config.toml
parallel_block = false
conv_stem = false
layers = 10
mixing = "cutmix"
loss = "binary_cross_entropy"
residual_init = "none"
lr = 0.01
orthogonalizer = "polar_express"
grad_clip = 5.0
batch_size = 384
Rows from block 2, named by matrix and row number. Rows with one number belong to one neuron. Each number is 500 + 25 x the weight over its row's rms, rounded and kept within 0 to 999. All counts start at 0. Numbers have three digits each.
# gate: MLP gate (model.blocks.2.mlp.gate.weight, 848x320), inputs 160-319
# fc1: MLP up (model.blocks.2.mlp.fc1.weight, 848x320), inputs 160-319
# fc2: MLP down (model.blocks.2.mlp.fc2.weight, 320x848, transposed), outputs 160-319
gate.605:522508531472520523468531463511503499457470509490483510492495511473480516523480485528522502475502572510529476500520494488483503506519515492520530542498481477478483515483516533510486524536526491508466465504514511484508500443501503459511529503446503506539532481462487475482479484520481496482496495545516476518514461453493469500470486503507506502509479511492474479528482499495502488491495529519504534502495523484497524466509531509471520447485502491499480440516483520520479499535497528
gate.606:576472517522441476506511512472508519481482480512467456507522493478426469501479493514538474522509519504508501471498460508518529484518442499448481534520513524487465488479518478460503548475518490511544505520564511472470506514485476472493485489516479544496533478538490493514483534486503516510448477468501494534489452485469488541491506487494513486495465536490544503482528489513523506430505498519500532497518507507518543526536481510480484513501528490486528502478521477519425410514481535
gate.607:479490491495548515521510468519509448541533519512467473511476472493530475504476499475487517506490525504511567496527501484488510491486516518491520527539524481488449553494480487528480495456513489516576494475485443489492506487502495495500459545493504499522482532543523459494509475461497486514514490509479505507472496468500527500463495558474513544483470444494456512529523460483493496519552503468512479490487507475486491458554502502539468484495509517465485470478495492516485487524525486
gate.608:480509503528466502511479499515520497500515524520499544499532508478484502491526527541522497461492455518467530438527527525512497475457513508513480461530525490535468496463505497521499503513486503483491518524523506528497497451511549498534488504488464526461485502509478488509465495468487499465455546470493450502467536497560509517532515504496530459480524498554476484480518514516468516490515489491518546507497483497522531473491518480501501492519507499477467444519490515510513511488486489
gate.609:479486493542488526514482523483457569502517551515465493475501488520540478458470506480474527492493494448476485485475498496484484519488524504519505455504524501523542465506461492526533465486490499479519527487498492501493524495494469491492542459552469522502535479490520556504499518468502514522511464498502517523507539446519463466491479509496503519507483513471534474488468501501502484517477531465514472461495508480540528515513483478493530483487461536488508474482532490517475490534522507
gate.610:526499524500544500519485508522501533500546516555522464484523490445462489486487480491517553505455453524491473480527499489516490523521539487507498532507507504515508494516528536532510517458482494471487481494505514488521510501492513467528515542494485507517518480523480528493529530516502517500545526502516501503508502466508459498500494534530482483517542463520493460487504487519470459535537458454482504512472474507500511453535512503477494473503507517498538518502477490502495468527503460
gate.611:540502547576489504514434532511500535529512492519536463517472498503501544508497466550466455468535514522509532521516533495517506511499503481491539536445522497512492471513487476468491510488472522532488490462561512488522495498508479542522483499489494505483497506492534516448526478502506542485527480508510481507471493525506506499535531481489517505497534518543518485480480483532500465514494514499482465532465525499516485491555493504491490501457472470543499486501472505493491477521499488
gate.612:483491441516506497490508521506529488503478467505535492548490511489480489514511509522446494488495511483502482518482514474492464516506489515462501524505508534445514502501503479465530469514554485478500517496500473504486515483493501507542474529461519494472479470509456527497492501496518497497563524513498451513497500506534525519532458479482494498532548518486496470500470507523523478529483487554509499507515524546515508516503447490455534509505527496475482494506472490508506486530480465
gate.613:516507472489488502480491507501516495510490480487492472505497499546492499479521490559550509535548516490471524519476475498536450489457522542504525484486474478493489482467484451510514500501508485459513517488514518484480527457483483519505494472506472541510452534493521485479495498502531517545473486523516527539530500500453514522486483574496494449478470497525486509431522448482555473513536463504479520538513484466527525491507537519522481488517525499531476487439529481483531482499499490
gate.614:492484487490465456530541540498503480490518495479552494497521541472509485535502548448505525501482500527518477497482503523509462510501496490553491448500508480487476518499487511503513518446478504480534491468490521529566492507497515498506486486473489451484485488524539519470507498520459502496550527451495487463527509506505505481523474495474542512507481460510522501500461502469539471483474470553495512512509489505504541486494473459455496449546534548479478509475503526493472520530492492
gate.615:489467505485471532491472496501493533549495546492492494504528485481517497527484521508478486454515490452532472515525483484477456509492481504475475526485523508492521489519527507479516481506501461493503552483542484540439523493490513490486444485490492484484517497526546485482483497503444461519512468471533542534480505500483515527474489498492522476526473456532489481513533502478531475534472493510516468502485485478527459504478478464485478502487476520516499450488511511495552460525508509
gate.616:486499493516502509484505551529492493493518476528471488498516558489525524498485449495484464506494470521543509480510526479493492552502474526523501514508491437530467482516501486494458491518530536444471522472516565495459498498495502441523499461505516498513510530524492522491504516507485474547437481478491555496549541457500514484479474480499503517500483527506502505504494487518463479459489493444548515521502573478453472541497527510486541490488506462535434517481486487529499525499528478
gate.617:496523452538502539521495502542484505498463466484508481490513490492465452540546488509564462532479482461498557514503508551489470504504506474522477512467550500497521508527515505506484522525516487504545508529494541477509523491514494492509498519478496516458485449501493485504500479503507508504496482499499544480526516535504523500515453494470506455527460483547484502483523505506500512456568473503506459483516483525508528524493466500525498514533468480506495494470500502534541459531526500
gate.618:471515477503471523468491521538489484487492536489440470505540542459511522530541477500524509470493539492509525493491514495565470472543464493512449492492470506514524450491532507477476478480511473476504497543492535498512499551533518494493491492496530485486488481556519514522504518493446467545537448512463500451538485495511485477524476458544519487514530483526487502463478505485499528471518490481466483502476481509476529520541492535529472465489504519502494487511520519482533540493528527
gate.619:482517485537496515514521472480433486495523448466486471494494505529477499521467510490550504451491541502507528482528518528546474470507474534501512471534486481494510498510506490501534452473546462505497517497541491532484491476452478532511540477440513480504468491465480499498481496465533546501481508491488501530489498529454495501471487527544502495531469514492503458523486485502486471494483515445516528510468452504465472512491524455525531495476516506484511502502523478490478502471517493
gate.620:474483503482515487457462482494534491519514497551525510503512504511455551564491477502452527518509512527500475517492462508494524533479487495513541476486507500527507487535530477426523534490493529502508487520495518527513478496482487491503493534499500511539523543538482483518499497476525502496495514493497466501506462475446477481517511530472486519458548518519484508489562490532492519491519516502475498541511550491507531482522498427515487494504474521529493512503520443475511484497522543
gate.621:529507527502491492502492536452523483490471500485502497500480489480476507528467484530491517468522536508531589518483508489474502452499474526490520467493526526522443525492479523505507512499498509541558479459452470515450478507482463486493540489471513452534524498472480509500531527549475529486506480487496505525519471492533475480529455511538492475499482509494472486516489468529473497485509510538497572472507551535531495482482510478513508523535449464554473497525511529442529502496486478
gate.622:512512490501527490457485511472512508502535486530503540497509514457548517491516508487507516462475504517489536547478494497476560517494488456518517484495476488478474551492475552520513518528477519473450568490483519535537513480506516517512487505490514482478507502503491519535510470494510485512512535485487528486533461493510550545501476531509530507493452503537509455487510501455520434467497492505460486452566522476538479515498501528466445456486491500509486500499498454493490474474518505
gate.623:510481477511505500521549479549473522509506516505499494514499528542489469508495525489492486475529451515485500483503464484478514433490465472491472518545497511484460509551495478485465518496503503485496512476503492504505502527504470530532473457466478508527488447483492496490478515501534485458514474527495492499456508529474519528537522481487513523488494507540516464494485503521525507490450452462484440517492525470489538514480540500512535521481474517520533522463506524509509481496551521
gate.624:497557495487497532485516522488501455480466530479456528496534505481499519556497513482494507473488534483510516496474520512521499504522505540520477506459511475529532500528496508445481495536518482509505478487491479513462525512519512510526552493501492483489503512472495459475494514522503533431503534500470464497511499463491478502476467520528538475483496490556489508540500474502508488506525498502470543517480534513491482502475450508479510474513469508486501548472489518516517527511486480
gate.625:516494488485520511513484476504490494490496500523522508528482516482479486538530475488485494463512513441476505467498480504500534485532553470521532534479575466480466484481520484478482511563499539522541513492533518506542493494485543468496451491552531540481470498490440544517545546483515531495489510495458487499525509490525525504487463502530479503494455458504474492492475488517525516489475563472481446470473492508495499526491512519483489516524497501525473511555523473523495491479494524
gate.626:496485514539491510466483483533536534533462506459533533523530453520520497452459532461536478486481475503457451517487531504488492512524452517481501510509495522499517480457472499468530467502485510472513517494495493509492517524488482515516496506457501513543489506528457534479513475471477504496548519507496495488485506507494489451515520510499466552476489528548479503497495507492519502489478459458462475526538480477534480477480498512506551521461519485521512496533518461504514471488493497
gate.627:512548465534474524483503519513564489472509491541445464486495506482492512515457506526486486479483556494488477482523501529479502508490509549502501490507564498482458523510491519470493561503500557487499525499527467527461499472479519509518483506496470469477462490491502532478491506475463493480453493539498472491513510449521516515538520483480543521502492457473523470480524497463478491529489465482516509496490540542472525521490515463480524544491476537514469532506474525516440518508491555
gate.628:535514508481516473513542501533522539503490520510509485511475488497545503484503508498506477489541496514508521453531505471489539493483473478498454509495510528499497538507464501531554454502456500510492515568526482505479480522468482493477498564468503500482491526500513488529506519457529503492543465452475501490529462486520499527486482505486495464513534568544531493473487488539503521527507488495480501484505494519483555514478476495482475457490537528519474518483521492533465476477539504
gate.629:467510521494521463504505481527490500523484520454530474537505505545521478462493514509523500495493538529528506520516503507521520491471483518485511499521455550493486550496518460471540523486478489478506459469541536478515537501451430513490489479466473476519506479522554525498507504477520500503517467515466468489509515477525462527519501522528526501514502504540518499482521481530484541504518493487523511479483495476491504541501468463485515473534446505501485484470482535498517530529521520
gate.630:521465496471537505495494488532543485508451479512493472469469506479528487479501475516482533515525472483491479529488508518512514529527491508521506510483452510462504495543499504485437493533563514477472468488519494507466513534483504478532490454477482546517472501475492466508532487548471521465494539541488481489491512567517486514526519506505507496505507485505495525475557494532490461498476464481505507510528518475494514543526531481500480496515532486488532535512452494531507504516504519
gate.631:518521477522531497494524470473517472505521503493518496491488475552515515471513526522499474512536496496539470507474467472466512500536458464562502490454492527510518480466477498477514466480457476532513516487446466547487477496552479440503513469537490560484474491537514526492496481484492496534515444504495503490470490525470501457515492537531528513496503518512498497527481510526508542514497511466467490478509472490525502509486514553519505498484482506463525502472529514536502478485522502
gate.632:517484489491470535553522491481503513528497526491489484561510526485514570477471510491513476476501484489486505499481545485507511452472549522504490525504516480481494509490493491465512480522513494529461472503475507490491517528487535533483512504505471490480488514487477483527461450516522516480532503474469532495484470477526489516505495529524453511483534478507499552526509538464460496532523503472495467521462498553491529422499477503479497482497487512464500496445511477482493490492500526
fc1.605:524518511481537538487475487510488530515468489454473531489503485493492460507483563527499465504493515501528504510547488507492503504483500509519508560494496473498484514483482489483469543479539483506532485524489521471522502507459500445512519496487492495495529520470446448501487496514480487476469488545499463491496484516509497493503488500515512487491538468498431463475505515525477440494502499497513567504507500481477454491520497521483487472512509484534536442492499533517486563535474506
fc1.606:499497472505488495512495506480539493491496511486502514491525433545457517536518505458515479466511512532475497470480483500475525463517528430506536530479570535553499493565461547482496482541517491506482494509512507481526471475544533512466543466479509506516494481552474485520470458551482516504495508501476487438541503501474506544501542462493511477516524507529512500524496485492523517528535505469513514531484497491456482477477498508507480489542495491520494512482476557512474517557484480
fc1.607:526520471502481458472449458504520534515476499486509490504480511474511516508481497501512488521460499509491501526517540504474462471475472577518504467495476514486500496494463534510471473531493506494457486490506521498519494543487511509502529506515510537488516469540486532524511504472512548482523507511456472534510461503504525493482528496537513510511451531485494432442483451466482533460461506507477500479511493457510499553516518504517491516475476524540501485487508457496527503531524512
fc1.608:536516517505470514484504473534484471480479530449533524537497516485492486520484459520494502519471504485504486479507510519495515534520454513417507553494521499478504519496497524504474513497495489527521503523528527494526527514515490498488559499489502489507507491496493447482523509517486540508525492460522514491477468513515510497523483496502489514513528491426469483539511520455535530512566564478511482507487510491505512497509470508476499488535513506525491511530495487513494516444524496
fc1.609:475497492516512446516486499483504545499521495494480515530474487562531517512504485483487523460522445459475475525475501480494515499480530524491508509508543518487530500458483502521479444519483478498495511489518516519521527512515455484499453528475478476527547494476519497513495533487501476482483524554533482557504531499461501520496510490473467519484551529483491496507485454526454491492479524509510475530534488504578559509457517485497493494516486516512472471482454488508489521479511477
fc1.610:532487493492504538494499490533477494542468497496518522494495512464493520530511521541467531449459472517495499495500465470439514471545517495510500480477463532489520492504494465516494538534511503452480515465509532541503509536483511494471511506502438536507487515553473536548509503477535483504519482534514519503491463516516495500523491515503482481553521487484515513485519541478491506503467518500522506486495512513423518522513510465533484440533532491520487536517585519539517474516531485
fc1.611:472524485475451482514525493499496503491444478475488491489518502489493533488440495454506472476504433483504533476505516483519503490515513445481532494501475511506549499467504526509491508491440514494495514482514505517537532515567483514480529503500528515484488500517520502518458512503530521492541507527494508528472498535489485468521490527502485481514508454521479503466515480528477470461458517502516534479502487479460484482540525486465502459491525511509545505489514507525505515530462524
fc1.612:491484465538478507466520520482522497436507523523519502503533513479459477487461480482493511488551493519504527446517473494499518485484455527464513546496503515451528540496510490478518493491522458489490526481517478509507528516502500521500515525464502504511518515490459553524473478474489547473526551515475476510529537515521508493501523510554495465480526517496514504471460511505503488516436508531545520551492493521520505508512531470494522507504494469492464452525491491459482460541466508
fc1.613:508519528515496495526524489483504515523486539495465510489504474489516502482470515451497505477517494486495467472449527517548511487509545507526476502475508484511541545470453525486511532501525462521502498525513473463514491550508537522502526490544450492523548509502519518517494499474507505499478486490493494516470514504499493486468478481525485519496555470526464463492493478493470512506437550461525413503486487487514495479492504519492500477476503503477515503519465468458497486544487491
fc1.614:474536524510506534523526499501450432483492515469474493471481507480540522498497505445484505474495535457535506492493525519517492531508524506465519515506502504522540481434489503482478468487522537473537498506517503510485514474516528486493460508546503508558584490458486479526520499488504478500526508529505449485524505472486489449557511501468552547485525523464467507537472523500515512490492526484466500500501489451522482482478517482482495486487477517480467526476528464495502490541511491
fc1.615:504522498508509500491500524533530496510521529494493461474531528470489477500519529513454480493520480538523515505488559538516497501522472469546521493538490538473497538497502475532484490468485483516521497525501483557525532518521504521517473510492462488500515496521575527517498478481509437551510492477510483480495495457474529481506509484487514465546540463517491511513477484469549503471526507434525567467482454486498472489450505502514486490500483485488477528508474535450532472485527508
fc1.616:482530478520486543535510507459457481537479514506463461443516543514505518473452510487512524560504489502520501484460441436465506481489519492488494455442508488500505493493535522545520486530488476515529518502530519523473473511508490515501503491496489486472483472513505470450496510475519465535544452511501461477508495470456501501526487495543500529512494475498496498492512493474534524460481522532500487490485466458484499514500533486513497495483473511488498502547542473457477517476536495
fc1.617:525542452509521516477488491498480469502499491515508498456517505524515499465481475528514494531473507484506534510553515508494492525458520491506497507520507542471493494473467522485497497491525508484486475503515514508439511531501481506536533428482500511497456468565525500518477496552467509449532535494519511474494475517505522445478508480459524522499512495516491486521494537476486515469513483502524509426531535522549516524515460470502431474558465527518524495482513554515518496492502508
fc1.618:454518513510488484503511555488502505507510499491476483504474462507452511518541535513485455506468516479503492458570473516551535519528517509491475497512468548478508487527536482545498496488496502465512456498529459476523478492475443499477509488531528493503512558492497487479504526474518494446507478482479507495523511502488491531518512503544488489467510492524491490511530519475473500473499493522484465507506474527463485465478520527540471522481543503481481524537471510470490575533471488
fc1.619:490504508479513499559507532505475524530477482506525501462493499497452516511463500481462485498494511541517459499501501561499492474489494471484507517503493493492502470568511471477528502470507475528500543508465528525486539538522509526482527544516500441469512504507555510494496503493528499491501526466532484453500548498516508442509504451523497492537534499460503484480514487538514476522507473496486487520485519521489451495468477495475475509515477562499507519488472502491514515482491537
fc1.620:520513496497482479544532479498504539514502507479480499512474464563510455482499487523519495532538524490503478494477523549473491478475502485509464455497490457520454464451481518510492501494495488547538468486541487474469565533510546510522455516516486477466472499536528496471513500511466447484528536542500518500508556485507503534508524516477485469497525511493507521488528517503470486530513516481539447508498464523507466499502502517487524468502510537504504478540501524466448518551551498
fc1.621:485489480537519482487536506550517485488519480497510529467528516505485463467493490483511507517498464490488477486531476469529530511469481477495498502508493485533522486459505523558509496502486519503433495501512507483516446495518446482496503473506521507509524512504447529565509499498454503531531504453519570459524542500479440464475534499465493458519487523542497483506534498483500482529484480534470493523539475518485468487486519557472473534505537489545478538517472503481457482500502485
fc1.622:501548489479501521502540508502526466516474542538521487454504471544472503472493485533510524501491465530514508512499497467518448503482525534474482467521516492515526447482492453484481525449495508514518497498556493506489483506522466524543497508473464514470499506493504540506570502528501506484497471511539493489520522453505513476502513468501445518500492490491521485505517522513503492485493458513483526477516543517551505523499475502530514519543508493452549473483472502491458477538490512
fc1.623:464508550503495508472540480507509544503476461498488495489511558504467482482503472472511502467463477465455509492526488484485499486541524504451497580514487501507498450494482518528536498458471492514470512518463538464491504566510522512488485489518474488497474474487476538531473500499514490533497500510558448545501481498503493483479486484513477480524500480476528496513467521500527516510476513513495526523482558515500503499500469521484480479497475488503524506433505463480463492536539458
fc1.624:532494497509496452490508496493489515528477516498484495510461507536506512501538490523459491460491489514513539484517485493520463522511512485474431501541465526559485517478490471504488493484525506477507514477497482471513480514521457513491501494499515473498534480530538526503515528503474503493525459506520542533477466513521530493511529453504506474515517519494526533434511462535529500519522517519486439468534552518552474535500511496567489551495511504513532474506481510520505509495535490
fc1.625:543544510551486574509508507499508495474481520506448537507532509509532473512495457466491539518519482463459509503524484482510494521460500468524496465490515461491538474541510489561486479526490500454484454538466514547477512497500481483488533514472521496488513531478505497483486524514538525499486474506491518529471543464489494499528494498495509469486500490511556473499505498470491490515493527540459520483496487484443490519491534518514501459507474499522499523474549498519468507528490540
fc1.626:470472501528479444500516477514485507482480498492488484511442478486513562501491503477538487524493477484459509484471533505516533467507500562485481430481514471525554486494504515492486541519506494488437484468470527493529488548500470479495493484470498478534548531459440514528505463493509481453488500512516525482481500543510478506510521517475482489504527503483491496515478475473526479486489487439499511523562497506503498535483490524498522522504493488492521459487493467500534494497499478
fc1.627:540558508469526507529528508533483479546464509481460514486508516488505483497515496522468516480521454485503433452464488496493531479522497504527481510495486542527500496462506466487490503528484487480524492484532505506479436483478505489493490525505545515520490517539534523449510502528536477474512463514494449507503506474504441514481503511488471477538466544535523546447506479484523502506519511506523501484539518486461509506527431458482490504493526483488481504490501517463492490460467497
fc1.628:483506520506504478458494466532503524432508516516535472515503484489555490486523487518508513479489494533475493482502505486499565517514525447484524490516557463462519489498529481485491506476508483462486463481522508496526515475502527541454469476515505513468491504485447504489510521533547462571491476507493491471492493482507526510466476499480504493527477531456520529505489521495444479514516500511445542462491441497475509493521500505517463503516507518442527490510496509482508478496506545
fc1.629:492488471487530500525484512501541517510479511520518428532537440468527524471519427531463516501513461470527549470470476513477502511537485485521520484452517461453484498518462451536530502503502523480480473496544481464497497518498479470489511486491490512492524543484503534520485489494496509516516459521503564519517442485479493449508489505496518471473493529500540505459514478497522503485516508492422500508507508505486524511526492507475509491526500518461503500545484475542483491562513498
fc1.630:479522533503495467542522536448476474501463505486496500514509522501455487529502490473484430453502474536532522489536482520513522480483480492492531447493485534515503484479462514471527520497438508461527502527552548532542528487523479502479536489521493480470549428459475483482510519510512509505540512478505522519498515550510485485522493539487500454495515493483493516527504485474469508474516504534499506473492541546525494488504495489468492498503477529486465522504518495491500497465508477
fc1.631:500486486493489484495482493521498510483481529498495501482504518514457460473466448510492521543538517453482493458494499450446505490516485506520465483448490537510531470491488473487509517508528486470490528562498531497471478534509493518493493489553514500491509470454494474515477462497520497484523497536467504517513457513489511480473469491517477497523555543485523473501533492480490501535495502504522504430529495506521540504470483496529518502485555489508550439494506477523554515479488478
fc1.632:492524532538492486487509476466503506501481496479520513514531509467533469500524469524534525515520488475507520504488450524501476470476508455489486487528512454534528521557509521500495541464513488477583522502516527502517536467501490485491518469508481516508478452492497496462539510494495534517490496476511503508516525551455505519457507498495498541535468515475489483472485511500505505492439525482487536450526435491514486589515542480520562498483530473491544549504516540515508499518519496
fc2.605:480506548486518463498498534504489488522551479501498480490478504460506539495538465507472475471521480497495503510517487477538513538502470460513437486562509487490527517526482492513522459518468527535502516504543512510486478497483500487502503500497456475490508508512475465471464507497520498484497495524455513483488483514502505537508503518516551496487474503478445539488500489517535490485536495453495491476494468476571522514560504499526522499514545522492524492523486507498514528490498436
fc2.606:483487517517521480502454547454493466521515492493484507486517542499477481477508543537470484470505512503530490497458476500474492528506496515494529516489444464501476506503511483480478483522491531500531457526464494509491463474493505508537500475498530467504499476471540491502478504491497485526488514470497474487538469514473515494484505517513490553458488495502496523482470556514530433519509496504475475457492489439505498505512470562526532492494500491504464554495535498490498528455485477
fc2.607:526504522449523503525525522496484501475502487504498491542498533528465511530466538501495453475484548470471544494486500484485508506484554514515510533531471491530511518488540468445485498542515535509528461489540527453509547493514473521487521495456514492484495532482484504461489506469505513533480533477483495502509489483488516538517497519518499522484461477465524518544486455548490504543504481528524500489502475485533468506510455521499484506440497442515479509523460518522452485526482508
fc2.608:482534532505501516504520536550503473530502511493510475560490518521494500512532518526485488469503500523517458501517509492497509521529507500526496480506498510536531461456484505488503513515487454501478498507526477515473483475459522470455483499477458549506482540462506507496460500431504472492492497492559484489488513500503477556495516476441511526513502511494502462472461506493468490523515439495510518513499525471496482473524465482498481522490525489516475476497508474475478500537500451
fc2.609:471501487468497495525528447526505483483529462482493508473519515512487481509511475539493472482488570469510479486485497489472501509485490542512499523499502496507520501540526462521454496514486525522505472480500433493485489512518480544518486479494510493529482483475533542507512474525516522464525514516504527536500474503584504492508484502535450507481482462513514539532494463523510538528520510515498544484483460509458518548512521496451476498513491459495478479483496467462505483452507500
fc2.610:487482454488460523537483487477513507503458495494449529517503522526491474555521466513531548499529544491458525504490547535473453511441503483468490511495426519495501501521540489493495538490491482476530508549474477478519503444498466496501467505446490518486491478518479507491523484483465485505478501531474551504501499484480488468504474511459496480525489506506510520512475490514520537503504491503521534501548541534494501470466503512481521513503522493518476481473511523455500504499516500
fc2.611:532539502523507537468476518506456513562510455516530530499483461502540497508485463478535497502511483531525519423506497545477520524542485498483536472518472532490501529479516508477510509512504494511521470503498505493507534438435523515518529450495488538516482464486490462469553520496490505494491501501501519521506508500536470464499521441558521510486522490518503519486440475497473454518508506485480512539492516470493475508480521486496504521501516493490487508471495522523507505449528533
fc2.612:501484519496506563511538439462489499491484489521515487482524524480520534474534512528511520472471521521495471493491543519511500516486515481525540501484480504527472530513490516499459523477549480512519475501508481504535489472497514492479484510475505498479493506476545490542513484463458468491490489505495480517477522488501515531543502466499472510556466519427539435493502500516568533533524509487490476505489482530517504472496486525512503465494510481477491480509499553526443502445480494
fc2.613:443548497436522503484550498491474514521498497510516455457506518464518497527486525513509499510478479523502575499513531507477547483494484516521509503486487525524503472500492501516504506452483498505443458448454491535466480476483499482497481535511506502526506544505472473454531468488540518542479520488493497526559473542474540489492520543489477531505491453476505445480481499522534524533534473538510506502492509471476504488530498493514518467488523527498469520502543529516492494500499506
fc2.614:490481476467486535524515526466503540489559485439489488508498535545453543473500492460489538528468493473473420553443520478489467485525486489477509453506518502497481510523498501488519498473523521505512485509503491440473486514525515485472500506528492554499507551460503534513513475539472534518533488562558517530514499523502480478509493486481489488484510466510517462502452524453485486498472518521536494471486502513559523494553518504534509465494502497473545496498531525533491491464505506
fc2.615:488495464502467497489495441508541510513528467500490546469497458510484471466522485474547482510499469516448518495462528498512519537527546547522522487494482463457523474534512503525512493526542500480496493519519523451496554492477467476482541514499571494481521525527502489488516505524487519458516507514487498501508531529514524477472517491517446458474527494493533480522523467475509502460505524519561522491506511510520486536482495488485509482527520500513493491507503497458476503515531548
fc2.616:499494480502506524512523501490535482522432497480499530483518507504500480510466493486471506498505513546491525545490508508550449503518502513507493486528520489518534547498507498499509497510492488489515507485483530475537536495514540433481526469476476466464474531515478546513527443481507473515462487553477488453509482499487497509500518435496503494532525473463484500499515526532487498511482553463452454511496516550516518497442490469506561517454499558455537501486483547511492503491470507
fc2.617:497495549483472472488550452536494489478488542512471454499460499496507503497472508498496485495504506538480470493487495491486494490499466520513520489508525515498491503477527538525472506479484500523521478505474540473491492512468516494453471457498523501507487484519483477457502440501510527494490472508473465457519487504535490507490497528515526505535540517497509527475488497476493490517492458519465506479511531503450473481496487566520517498444518465491560504468514546548501499467480492
fc2.618:543518462489502525479523482502504404518485490447490486490520466465551506543521506458450494513484530481523452465513543478484491491525504541486487521515503522542472532469511491448488485540520509478494488487525495515501541479507482518480509512502545460498474478476481473498446479494509527502512475510481513495500465524522489488478503513501487550480499525541527510502523481507503520527490488461471517485495544556443519482518524456527534507514512500491503505526484480470496492523507463
fc2.619:489483514471444516495521522514520497511480494523471504518471491486522495509511507494496509467544442434527467513461506500481498471514495525535572502522503467534476498498513519522536504513503493477504483521445479522534508496487469525496430500479445521490504508450528521472497465466465470502502473491545498524526480546511512471491467483447535503543504485483492473498535515475493504520492490522509532525527492537488511513541481462525430511473515513530466497502475509503489534487517494
fc2.620:514476480512486514465455500458536502492491453456529485484497465483488507524496535459501539483469495513499504491503499492540501507491496499521501489545471462502487506468476451508517507487487485517462475478508442497482488521467461526504504494534501508539506525537476511539522487522509498491473518454520521510494505527490501500493500479506541531497527514462473469461541513519507479517484501524519537516460547494512545509498525485509473499494496436455476488462495520534467476527497476
fc2.621:503475497532530443520516458542491535447553522476514521529499477487416489465515522487504498505481509495497466522503484479477528498510496508492496478497512533511522494465537463515512548519505528507502500544512483502499488463482538511524535477492487495505484532446477580512490522504507525496481507514458495463505499504490489466544506470519487477462496457489483535470495541496485503527514526484496523486478459482491458517458551491533516468537510478481516509496473487497543487512486518
fc2.622:506555464524533480489502522520516504480504561508466475564536462506475512485540450507491504505490517482516494504469475491493491545510473464504482517550532505453525536455510529519560523477507511491481519497509544510481558516458491502512532506507508507497502508526518484518540525508469534508517495496481497490514492510491511512502473511469456526503490481520498556457530493533469485495520481565504437499527498518517496494527478481483490482531509549493498513480449508531501547502469526
fc2.623:489508520517516471500493578452472503520479475482460554504438486491584486520477509488525495554474500473473487494526490480511490545494488540502505474525467488489499524467513508494532476501523502512508533513479502491507530502503476513542497521508501516503527507502506492512519462478509530471531471517496463554532495482469460478523514516463479532476494504535503518460498474479493522516537467534514483507491542450496519541498465512475516532495484524477517509550489497490506459516521517
fc2.624:516479531516471519523502501490476475485484541496495492474477503489516477546479513522480501496474505523501509494465522559490531472515457492505528526482523530466544504505503486503533460483498517475461526497503515491493533473528528515502514510496491499481513513489536501436436537486499510472478503497539489495471493472507542544526542494509519493541505529463495514551543471519480512537503432461458498506480485508502515482491512499492524505531496501525514511492480445486467498497427496
fc2.625:510544511517521490503471492503475471472459533456543483494483479480493509538514508468493530527456500492513523491534498492502495450550498512480553501549534505482496471496454498478519494488521503465459514474529548495515452494508439533500509493489486500520497496484522499479509523504519457500506495554476498452469501532455477503500457505494528513494528541474501504525492501492440540538459493526452523529493537463504524488529515511549488524493525517509463493534471511509505468469498492
fc2.626:508533483484559527471451469468478478466508525494472516491532473482477509545524495514513490540487539531463486496495504480504516487510522482516493558469541467482512488482538521476474507493503478468544532491509495516485489516512470500497524513498505529502447512491538530524484502507494447484503523487518514496477440483480493497471502465539495507476550484500445511476480496520512485490523490461503486477497540502497504484501500518504554509511545535503515462497534509457514444517445512
fc2.627:479551480515520492490502516483459486508490489506502539440528472483487540518486500476497514494557498509579492487496480453525457518524515481483474447476487504544494478513520504484496497495458485554518534486544459505524485489489524505455490505547476471478471528470539520526478521495504500497525520507500495502502502511501545486505533479478512537529490481486490503452501489474554489523486481519470479483437494481506492513466531540510506512485513498468501523485504469446459511528487506
fc2.628:557519515504514523500503521391481534535505502490464478431518475538509502478520500499512518473490503518497502506507476477490495481483484537528485504468461502536500507525525503499506557472505469542520519473472524484513547434540490524552523470464522515485481509469520485483496488521513515479490477522520483515498455486485489461492468475491511517501520455496530489518492524536501530501494485529498477482496465489435471487520514466528497469482449504512530487512501463451502518538493469
fc2.629:548460510535478488426483488469487477493520497464477500511462519522531511496500550493511490500490521469505529534481468496535472482490502510451541467494528527521524486457480498491496524525507484548456514510502483482558500441471498555484501496516473487462530505496451538518513484506509461552491479537518489505513475494487485507550475484511511482487463489535515517503532487505490483491518486452487532538468502559533469564459481548513492530466504492513538507497507487524515500504536463
fc2.630:511496485528514492482527500475488492508473490466495465528499502565522477471494521506509503489486513468516482554540535496481492491480498508508518530503510472484526521509523536563528539498482537474503521475479494493502510503471475538528461528520536454492533510510507517522508518458500502489478512489512497506496473448481459470512524514451511492423525508506516465463482493514492483477505538489468491538535466510467518477498506517510532480523497493513537525487463549453485501506478472
fc2.631:516507555529473481475487450529481482516500489469540505494523539508471535481494470478429474483512495514542537505487471498486492489501564482485454512490481514472473455509548515503532541486508522498485477497485526480468450493519508490500510503528520527476516531479485500527447480514512486539463486543512477484481487475488480511517485545498524495470497487493491495476482479458472539508491500521521476445497515484483496541512519516490511503506494522461486514492511459523499473489484529
fc2.632:510508477481478528536508504561524491495475505477502481512503504515494460513496476493484475498496505473541553507526462517529557532513475455524503547487519490486547527514540477454436521517510495477505462532529469478479468479509507527498531536475487487503504546467466522495470479496484506520507493511544460506471539503522487508521517512438466499485511466504507504491528526529469507475506497485433502440494481483487503475450497527470519556491551534531504493519515484521451489504485469